{"dataset": "larger renderings of crowded toy scenes", "crop_scale_min": 0.8, "horizontal_flip": false, "arch": "resmlp", "activation": "relu", "parallel_block": false, "num_experts": 4, "experts_per_token": 2, "lr": 0.0017, "warmup_steps": 800}
Rows from block 9 of a small masked image model, named by matrix and row number. Rows with one number within an expert belong to one neuron, the router's apart. Each number is 128 + 24 x the weight over its row's rms, rounded and kept within 0 to 255. All counts start at 0. After the name is the row's rms in percent of the matrix's.
Before each expert's rows are labels from the 100 images, of 14848, where the router gives the expert most weight on average: "top examples" is what is common among them. Only what is clearly more common there than usual is listed. The data: larger renderings of crowded toy scenes. In brackets: how many of the 100.
# router: router (model.blocks.9.mlp.router.weight, 4x384), inputs 154-230
# up: expert up (model.blocks.9.mlp.up, 4x192x384), inputs 154-230
# down: expert down (model.blocks.9.mlp.down, 4x384x192, transposed), outputs 154-230

# expert 1
top examples: count: six (73); umbrella (33); house (32); sofa (30)
router.1 097 [148 114 127 146 134  96 111 154 154 129 138 132 109 143 116 127 119 119 131 136 145 121 130 150 133 170 139 127 127 115 123 114 127 121 188 144  96  98 112 134 168 110 122 140 158 130 109 146 144 114 138 125  93 134 123 117 146 127 128 144 154 102 107 119 124 116 121 144 198 132  79 128 112 127 139 109 143]
up.6 100 [117 130 105  87 137 149  84 128 172 168 153 147 136 111 138 103 130 119 170 131 132 103 146 156 133 118 116 126 130 132 134 128 127 156 102 119 101 116 101 114 123 148 133 114  95 119 136 136 114  62 102 217 127 147 138 107 123 113 105 148 154 124 126 115  68 123 158 150 138 165 122 132 108 125 113 167 131]
down.6 092 [103 115 121 117 126  90 156 111 125 174  95 138 102  95 154 147 136  92 119 103  71 150 131 149 147 105 116 144 128 139 141 123 161  73 109 127 156 134 136 123 121 135 120 168  79 125 117 115 116 175 132 145 114 125  91 154 113 116 131 105 124 137 103 151 142 124 109 154 129 149 113 113 133 108  97 113  99]
up.7 092 [116 122 126 162  54 137 153 145 151 169 101  95 174 127  84 155 162 155 120 130 150 105 130 103 142 154 114  82 171 121 157 105 138 105  68 162  98 127 168 100 109 105 150  87 128 140 144 146  82 117 109  90 121 137 146 117  95 122 118 133 140 130 114 129 111 114 131 138 147 117 160 145  93 122 116 139 140]
down.7 085 [149 123 134 133 167 178 119 119 133 132 108 166 106 126 158 134 126 103 112 184 132 146 115 138 121 146 122 136 103 100 109 160 133 158 147 121 136 124 146 161 111 130  76 146  84  74 117  85 174 126 111 116  77 144 130 133 110 138 139 160 144 132 114 115 136 129 123 158 105 135 134 107 130 129 146 125 166]
up.8 104 [123 126 154 131 142 106 121 122 106 155 128 188 124  77  95 104 115 131 119 168 112 115 108 153 141 139 113 117 121 143 114 138 139 154  97  91 120 120 121 163 139 129 143 125 111 109 107 127 101 121 139 161 127 152 143 108 130 105 152 141 135 108 152 135  90 102 162 123 135 126 133 151 122 133 148 113 126]
down.8 124 [153 172  56 108 196 160 156 120 154 112 112 109 177 123  99 128 117 141 107  95 153 139 172  91 115 148 121  91 135 132 155 148 110 109 120 121 123  89 159 102 119 124 132 113 146 173 135 165 156 118 124 117 122 115 124 164 149 129 127 134 150 128 147 160 134 128 126 174 104 131 118 144 122  85 111 178 112]
up.9 093 [107 149 138 133  87 147 160 133 155 141 136 114 109 114 112 128 129  78 110 129 138 150 166 126 122 176 139 110 180 148 102 102  97  99  86 142 157 189 103 213 115 182 134 108 131 108 126 109  62 110 108 103 122 157 122 140 134 101 149 119 142 132 154 130 169 134 120 132 122 114 125 111  97  96 128 144 130]
down.9 085 [124 116 123 133 167 101 148 156 146 166  97 114 114 119 133 105  99 162 115 138 134  42 110 112 109 141 105 155  88 138 153 115 128 129  94 122 123 119 145  78 131 132 128 175  98 146 134 163 130 155 135 142 101 162 112  92 129 125 144 154 104 129 101 151 130 135 125 120 154 126  81 141 113 122 124 180 164]
up.10 104 [102 133 165 128 159 142 123 135 111 145 158  79 144 122 147 153 126 105 129 109 201 116  84  96 134 152 146 138 136 128 137 137 138 106 142 144  72 108 103 108 119 114 115 132 139 131 118 138 132 146 137 132  90 117 133 140 152 129 135 128  99 116 145  89 126 114 127 134 132 128 122 129 112 138 130  97 128]
down.10 115 [ 99 143 159 141  80 121 110 100 104 121 166 111 113  88 174 148 113 117 150 147 103 123 105 146 157 120 127 114  99 139  75 138 158 126 162 131 141 170 150 134 121 130 128  70 191 169 123 134 131 151 118 137 154 138 124  60 161 116 108 115 116 118 131 100 116 128 136 108 149 120 144 114  89  94 135 128 103]
up.11 094 [155 144  77  93 113 109 125 136 139 140 135 103 186 122 122 133  95 162 130 130 118 128  94 121 128 111 144 124 120 142 110 148 133 148  87 130 118 123 118 101  92  91 132 134 172  89 122 122  97 119  73 124 144 119 105 132 133 125  97 162 126 139 132 154 141 123 131 129 130 103 103  97 127 146 123 147 143]
down.11 095 [ 99 154 157 164 141 125 123 178 127 149 125 151  86 124 136 121 148 158 112 127 107 118 157 127 148 125 120 106 141 131 152 129 102 112 126 121 155 118  92 132 146 125 125 159  41  99  88 105 123 135 140 125  80 116 192 137 120  99 137 138 141 124 110 130 139 139 128 112 130 158 142 120 111 109 117 193 160]

# expert 0
top examples: count: two (61)
router.0 105 [113 113 134 116 150 165 169 129 107 175 117 146 154 109 158 116 137 108  82 124 131 135 119 124 147  88 133 152 125 122 121 140 154 155  88 111 145 150 145 128  90  98 134 128 121 131 139 105 125 141 127 139 156 128 145 136  87 117 133 125 118 119 120 123 136 141 122 105  80 116 157 126 113 115 122  93 126]
up.6 103 [116 130  94  60 147 101 113 161 124 153 102 144 170 133 131 128 117 107  97 134 159 128 142 153  90  67 124 140 143 132 122 117 123 114 141 170 136 135  81 123 138 128 114 149 129 158  98 127 171 112  88 107 138  82 105 135 116  72 116 128 158 127 126 107  99 112 139 167 138 158 114 108 100 121 140 148 146]
down.6 105 [171 137 123  93 186 108 127 137 108 115 111 137  64 130 127 133  87 118 132 135 105 125 110 106 109 117 125 130 120 142 138 110 143 154  84 119 106 142 157 145 136 103 158 148 145 121 131 125 167 153 138 137 117 166 121 126 125 120 101 176 108 123 107  94 145 139 128 116 143 144 150 137 134  84 129 157 131]
up.7 087 [ 92 108 131 181 215 143 116 121 143 233 164 168 148 117 103 133 149 101 112  98 165 149 118 150 112  92 145 117 133 107 124 145 123 128 140 118 116 150 144 139 139 154 143  97 132  91  81 115 142 129  88 125 133 125 153 130 123 119 145 138 115 114 172 111 104 128 122 112 116 145 126 125 132 126 117  84 152]
down.7 107 [116 101 129  50 133 140 192 140  79 145 114 149 139 128 139 144 123 129 134 151  92 128 101 122 135 151  96 128  76 136 124 143  98 131  86 134 101 106 129 105 112 103 124 114 119 108  73 154 119 132 114 109  85 170 129 127 114 153 129 164 106 125 107 128 106 148 130  60 128 140 154 150 136  67 147 146 119]
up.8 101 [130 146 141 122 140 133 181 104 117 127 128 138 122 105 110 104 106  87 144 152 157 133 172 157 163 129 175 110 119 152 121 125 139 159 149 121  88 136 141 139 153  90 126 145 157 172  98 135 158 112 127 106 119 131 134 124 143 147 126 129 117 100 102 139 111 119 147 145 124 136  86 129 118 139 124 187 118]
down.8 105 [131 170 121  85 125 132 146 128  74 130 119 133 146 128 118 119 106 122 131 131 109 133 112  93  93 142 111 140 122 125 132 125 139  81 126  98 107 106 117 122 107 139 141  88 109 145  99 138 129 171 106 126 110 104 115 130 120 134 152 145  97 156 126 132 138 132 109 128 115 147 103 136 105  90 108  75 131]
up.9 097 [129 159 139  87 131 144 202 141  96 105  67 125 143 130 125 116 133 132 112 130 125 122 100 154 145 122 132 139  90 125 159  69 129 128 113 138 113  50 129 116 121 158 136 127 143 123  65 103 119 103 142 125 113 103 134 115  89 124 229 135 146 139 132 115 110 128 131 126 126 129 164 113  95 152 138 111 117]
down.9 091 [125  81 121 104 111 131 123 132 125 124 141 130 118 167 122 123  97 167 148 144 165 163 182 109 135 150 142  92  83 110 129 163 180 139 125 130 131  49 128 103 162 130 124 117 149 103 156  75 105 106 134  98 118 140 132  98 135 135 125 143 123 120 140 125 107 129 127 144 113 123 160 133 105 126 110 126 127]
up.10 092 [148  93 147  94 139 127 130 121 117 106 140  95 182 141 139  94 135 159 100 137 139 119 130 149 176 124  91  91 114 118 158 127 154 139 167 153 117 110 109 105 155 165 125 162 181  92 114 136  93 116 139  90 139 124 104 105 157 137 148 117 148 135  96 140 163  48 155 157 132 160 121 131 125  95  83  50 128]
down.10 081 [156 132  77 129 165 112 129 186 121 121 174 125 107 120  97 129  99 123 128 105 107 136 160 132 139 116 151 174 139 138 156 127 125 127  89 126 116 161 135 137 111 155 142 160 107 131 122 117 161 116 181 196  92 160 136 201 103 129 106 130  83 120 135 135 101  43 124  99 131 129 120 108 118 126 147 148 183]
up.11 114 [104 133 118 145 134 145 140 108 125 133 125 139 150 130 127 150 148 139  88 134 116 102 131  27 148 144 105 136 119 100 117  90 128 139 104 131 132 115  98 167 121 156 116 138 115  79 141  90 124 144 123 131  99 116 147 142 115 116 116 140  88 120 150 105 154 121 133 192 141 153 106 100 111 105 130 128 196]
down.11 121 [104 149 108 124 137 157 172 112 144  76 110 111 123  98 115 152 154  99 131 120 115 184 158 214 148  89 165 115 128 106 131 167 105 150  72 133 142 110 176 116 119 122 128 144 107 118 114 158 129 100 118 115 148 114 104 108  87 163 127 133 142 119 138 140 148 123 130 142 106 165 134 148 172 140  94 161  80]

# expert 2
top examples: count: two (56)
router.2 098 [126 178 131 114  87 108  95 114 115 102 136  64 113 131 108 135 126 142 149 122 106 124 129 121 119 136 106 104 146 139 153  84 131 104 106 115 113 103 117 126 135 147 125 101 119 167 144 134 101 114 125 134 127 125  88 134 137 132 117 127 126 143 132 149 130 130 137 146 127 144 153 123 149 134 132 139 111]
up.6 108 [133 131 123 126 134 128 122 158 122 158  89 155 141 129 105 156 133  89 121 149 158 206  58 103 134  47 165 144 143 150 119 126 177 153 111 134 142 103  93 101 138 113 164 150 130 142 119 114 107 107 168 140 113 127 121 120 117 131  99 127  49 138 121  99 109 105 164 132 164 114 127 142 119 131 130 124 138]
down.6 095 [131 111 133 111 123 184  75  94 129 140 143 135 131 105 149 116 139 151 143 111  95 121 128 121 112 109 119 119 154 103 128 111 113  99 121 154  97 132 167 147 144 134 143  99 142 113 168 138  60 106 150 149 104 174 118 113 153  68 108 147 136 131 120 114  86 129 133 113 217 112 113 140 142 160 153 141 128]
up.7 087 [113 163  92 110 109 144 131 121 125 133 144 117 158 127 135 132 131  95 147 136 134  94 127 108 135 163 129 138 112  75 164  87 117 145 113 134 110  90 119 107 107  99 122 127 121 127 153  75 125  91 121  98 113 130 105  64 122 148 121 155 141  89 123  94 147 143 133 136 179 108 153 152 156 174 106  86 151]
down.7 095 [136 113 129 162 145 110 118 166 148 142 121 142  90 123 102 128 117 130  85 123  91 142 114 112 129 126 121 135 125 141 115 125 120 117 125 134 140 146 114 125 132 137 116 221  86 118  61 153 165 136 139 124  46 145 130 166  94 104 116 127 102 125 149 155 125 123 128 125 131 153 124 131 112  99 109 147 154]
up.8 110 [129 144 142 112 145 168 120 141 173 153 171 172 138 149 138 137 120 100 142 135 147  13 161 155 127 141  83 120  89 142 161 115 104  83 122 125 111 164  99 123 138 161  88 124 168  89 130 137 101 128 107 125 143 154 135 116 103 115 129 131 183 153 120 150 167 119 124 103 146 143 109 136 111 124 110  94 115]
down.8 115 [143  90 138 127 122 144 118  89 153 113 122 172 149 144 158 138 130 145 100 138 128 104 125 126 121 169 144 146 117  96 164 117 157 125 148 137  74 139 136 133  94 144 135 118 127 119 119 133 108 117 128 103  94 136 109 112 113 115 123 138  98 131 114 181  92 130 124 124 164 124 116 138 119 141 165 156 152]
up.9 116 [133 121 111 143 125 142 121 142 121 134 167 135 162 132 126 150  81  89 123 136 136 146 112 141 141 142  32 101 138 125 126 103 166  91 134 130 114 125 121 115 148 152 130 150 127 142 141 145 111  99  87 113 161 157 123 153 153 109 117 121 134 120 138 132 165 122 142 103 136  90 141 133 134 127 115 127 110]
down.9 128 [146  96 121 118 138 148 141 101 134 121 159 189 159 114 134 146  98  93  95 100 155  96 141 135 122 163 139 154  95  82 188 133 146 148 148 112  77 145 138 162 104 129 110  95 132 134 127 162 106 143 108 124 111 114  90  96 130  92 146 101 119 126 106 161  96 122 127 163 140 124 123 121 104 123 131 108 142]
up.10 120 [128  95 134 167 150 132 159 121 184 102 139 161 176 120 124 178 125 109 131  88 133 117 119 130 176 113 153 113 119 147 142 122 138 119 119 166 130 100  96  79 114 180 107 144 151 122 102 142 107 153  98 118 125 133 158 113 103 155 127 128 153 128 127 101 166 102 145 176 159 107 132 139 133 150 111 129 133]
down.10 139 [159 147  79 156 168 104 133  89  96 114  78 112 129 151  95 148 130 126 133 137 113 139 135 148 107 131  98 115 159 135  89 170  81  93 133 139 137  84 140 141 158 133 135 139  53 128 119  95 178 108 117 131  59 110 160 125 111 128 113 108 105 125 150 119 145 121 125 153 112 127 118 109 151  99 116 155 150]
up.11 111 [159 127  90 110 124 111 122 133 130 126 134 134  93 133 117 129 126 127  61 148 120 126 153 121 166 151 141 120 116 130 138 106 138 132 117 105 147 116 135 140 136 105 126 151 122 115  81 144 111 143 118  86 118 116 153 121 146 153 122 138 125 137 140 102 120 123 130 111 134 148 117 169 113 140 128 142 160]
down.11 128 [133 116 107 123 145  67 164 157  91 117 146 107 105 129 136 140 124 151 108 102 133 112 129 131 111 144 131 131 148 169  89  83 158 151 151 132 138 108 135 134 122 143 137 144 106 126 127  71 100 125 115 114 147 145 140 125 130 122  58 124 134 132 146  94  76 122 130 119 135 160  97 122 123 115 124 151  88]